Rows from block 4 of the image encoder of a small image captioner, named by matrix and row number. Rows with one number belong to one channel. Each number is 50 + 12 x the weight over its row's rms, rounded and kept within 0 to 99. All counts start at 0. After the name is the row's rms in percent of the matrix's.
After each channel's rows are labels from the 100 images, of 14976, where the channel reaches its highest value: "place" is the part of the image that holds the peak; "lies over" is the class under the peak. Only what is clearly more common there than usual is listed. The data: rendered made-up planets.
# convs0: first 3x3 conv (encoder.blocks.4.convs.0.weight, 112x112x3x3, each kernel summed), inputs 0-111
# convs1: second 3x3 conv (encoder.blocks.4.convs.1.weight, 112x112x3x3, transposed, each kernel summed), outputs 0-111

convs0.78 098:49 69 43 43 30 50 54 58 44 62 52 58 41 30 79 35 33 86 37 39 56 68 52 70 26 55 41 44 37 57 57 68 63 59 56 45 41 47 54 52 49 46 60 40 40 50 48 58 55 74 18 49 49 37 42 42 56 57 45 65 50 70 49 47 73 45 41 50 49 36 40 45 45 46 61 58 39 41 59 51 51 63 49 33 48 51 73 53 57 51 56 69 35 43 45 31 46 41 34 53 48 48 47 40 37 51 23 46 63 55 80 52
convs1.78 111:38 68 56 49 58 39 63 65 56 39 72 54 45 37 70 55 54 57 50 52 47 53 39 68 58 46 59 27 40 41 53 45 62 56 48 51 47 80 29 29 36 50 57 45 66 73 42 62 71 55 22 53 70 39 34 40 45 49 56 60 58 47 28 69 52 57 53 44 65 46 69 54 50 64 52 54 40 49 62 32 51 59 38 34 38 32 51 59 67 58 50 40 44 41 29 62 42 42 33 42 46 36 66 40 51 33 48 58 39 27 59 50
place: centre; middle left
lies over: planet

convs0.45 089:51 44 53 83 49 48 46 41 49 51 44 60 49 49 55 29 55 39 58 56 66 33 30 50 48 50 44 48 58 44 45 43 33 54 45 29 41 49 43 49 73 52 38 50 60 40 76 57 29 57 31 36 44 54 57 39 51 31 57 47 46 49 49 49 62 48 46 40 41 86 40 50 39 15 48 66 47 68 53 60 37 48 51 24 75 52 44 42 73 56 57 54 49 62 55 54 69 30 44 52 37 61 26 53 61 39 54 57 62 33 47 50
convs1.45 087:26 62 38 31 48 30 54 43 49 56 59 60 48 53 45 43 42 49 61 57 24 57 55 23 25 54 53 58 56 54 55 38 29 66 38 57 43 48 59 49 68 53 33 37 40 45 42 48 58 78 61 41 53 39 67 46 60 56 46 42 66 40 53 60 41 75 50 53 52 48 46 53 50 40 44 56 78 41 44 53 39 73 53 62 48 61 58 52 30 62 28 52 53 74 60 68 37 59 37 58 45 64 51 61 58 52 49 56 23 76 39 42
place: centre; bottom right
lies over: planet

convs0.75 106:38 36 39 35 55 66 69 36 51 58 46 57 45 60 50 53 51 54 52 45 65 56 64 28 41 22 47 64 43 37 60 38 50 50 48 43 38 59 34 56 63 72 37 51 48 40 57 39 27 54 38 23 46 44 28 64 54 28 61 47 51 44 45 42 51 30 56 58 27 29 25 61 47 56 33 42 40 55 61 41 39 42 41 59 34 58 70 67 53 53 49 52 39 54 49 57 36 55 27 49 69 35 35 63 67 32 59 36 54 57 42 46
convs1.75 092:30 43 60 51 49 52 44 48 24 54 69 72 47 51 76 56 55 74 62 48 29 46 37 33 58 33 39 79 59 43 26 31 43 38 65 43 36 49 28 42 63 58 40 34 45 61 58 38 65 46 42 60 67 53 56 33 61 56 62 74 46 63 74 66 55 50 59 52 38 42 48 50 63 57 48 52 56 44 39 48 55 51 47 52 77 32 54 58 57 71 73 47 45 51 50 51 49 53 33 49 68 46 55 58 54 56 67 43 54 33 48 45
place: middle right; centre
lies over: planet

convs0.93 100:68 59 54 36 45 54 64 73 55 49 34 50 32 35 44 50 66 57 66 37 52 64 60 54 41 43 46 57 70 40 51 34 60 36 63 49 49 58 61 21 42 68 43 41 44 39 60 51 60 62 57 44 49 46 55 47 50 47 39 59 50 51 27 50 78 63 44 29 56 65 62 53 57 53 42 60 58 40 36 44 54 61 47 61 42 25 28 32 25 42 47 46 43 44 46 37 46 28 31 54 28 34 52 34 69 35 43 71 37 36 43 48
convs1.93 091:54 52 50 38 31 65 43 45 69 43 42 53 58 57 41 73 44 71 54 41 58 51 42 48 48 38 58 33 53 51 54 60 31 63 45 40 46 75 61 44 31 78 53 46 63 28 52 51 41 46 34 47 62 32 45 60 27 41 38 33 51 42 48 50 34 67 58 60 51 56 46 45 53 53 69 43 55 43 47 55 58 60 40 50 69 54 30 61 44 44 59 58 73 19 52 30 46 65 73 47 35 75 42 40 49 68 54 46 50 44 62 28
place: centre; bottom right
lies over: planet

convs0.13 100:49 61 34 32 51 34 52 36 59 80 48 66 33 28 44 29 53 35 46 26 60 66 33 57 46 50 35 40 43 68 27 59 50 58 38 46 52 57 56 46 35 44 41 32 53 39 40 51 44 30 39 68 44 52 52 19 63 48 54 63 56 57 43 63 55 43 64 65 60 38 47 35 46 55 55 67 61 39 43 56 52 58 43 61 44 50 38 29 38 63 52 56 53 37 57 69 44 55 54 45 60 62 43 55 38 52 73 54 68 25 62 62
convs1.13 084:65 63 62 58 53 58 52 56 58 51 71 49 58 69 40 39 58 41 48 58 56 53 46 67 38 80 67 58 47 40 54 34 66 46 46 42 47 46 66 46 56 47 44 58 51 70 19 24 37 43 42 61 37 69 62 47 68 38 63 33 68 80 33 59 68 43 50 56 72 58 61 63 52 67 31 61 35 54 51 68 49 63 37 43 50 61 41 57 63 43 38 26 46 64 48 53 45 44 43 55 55 58 58 53 46 68 39 35 37 52 45 53
place: centre; middle right
lies over: planet

convs0.76 088:52 66 44 56 51 60 62 45 51 51 61 64 20 52 50 51 45 65 52 38 43 49 44 53 45 54 54 47 32 67 59 46 54 26 35 65 66 57 48 40 58 46 47 53 56 31 57 53 51 50 47 47 30 42 41 37 65 42 60 71 61 50 20 54 59 46 41 60 42 46 62 45 70 47 50 50 51 45 49 59 52 38 46 35 94 36 75 54 40 57 75 48 69 41 31 61 42 34 48 53 48 34 18 59 40 32 53 34 40 52 47 46
convs1.76 095:38 57 50 45 43 42 33 40 59 54 51 47 59 51 56 40 65 56 51 59 45 66 58 52 48 53 40 38 39 39 50 54 45 43 36 75 45 16 40 17 43 44 57 39 37 47 51 38 38 46 49 47 36 50 50 43 73 52 52 60 52 60 52 66 24 67 53 52 51 49 32 46 47 47 42 51 21 51 61 57 43 58 59 47 27 64 61 58 62 47 65 53 67 55 53 55 37 76 32 61 54 50 55 85 54 42 60 28 32 30 30 60
place: centre
lies over: planet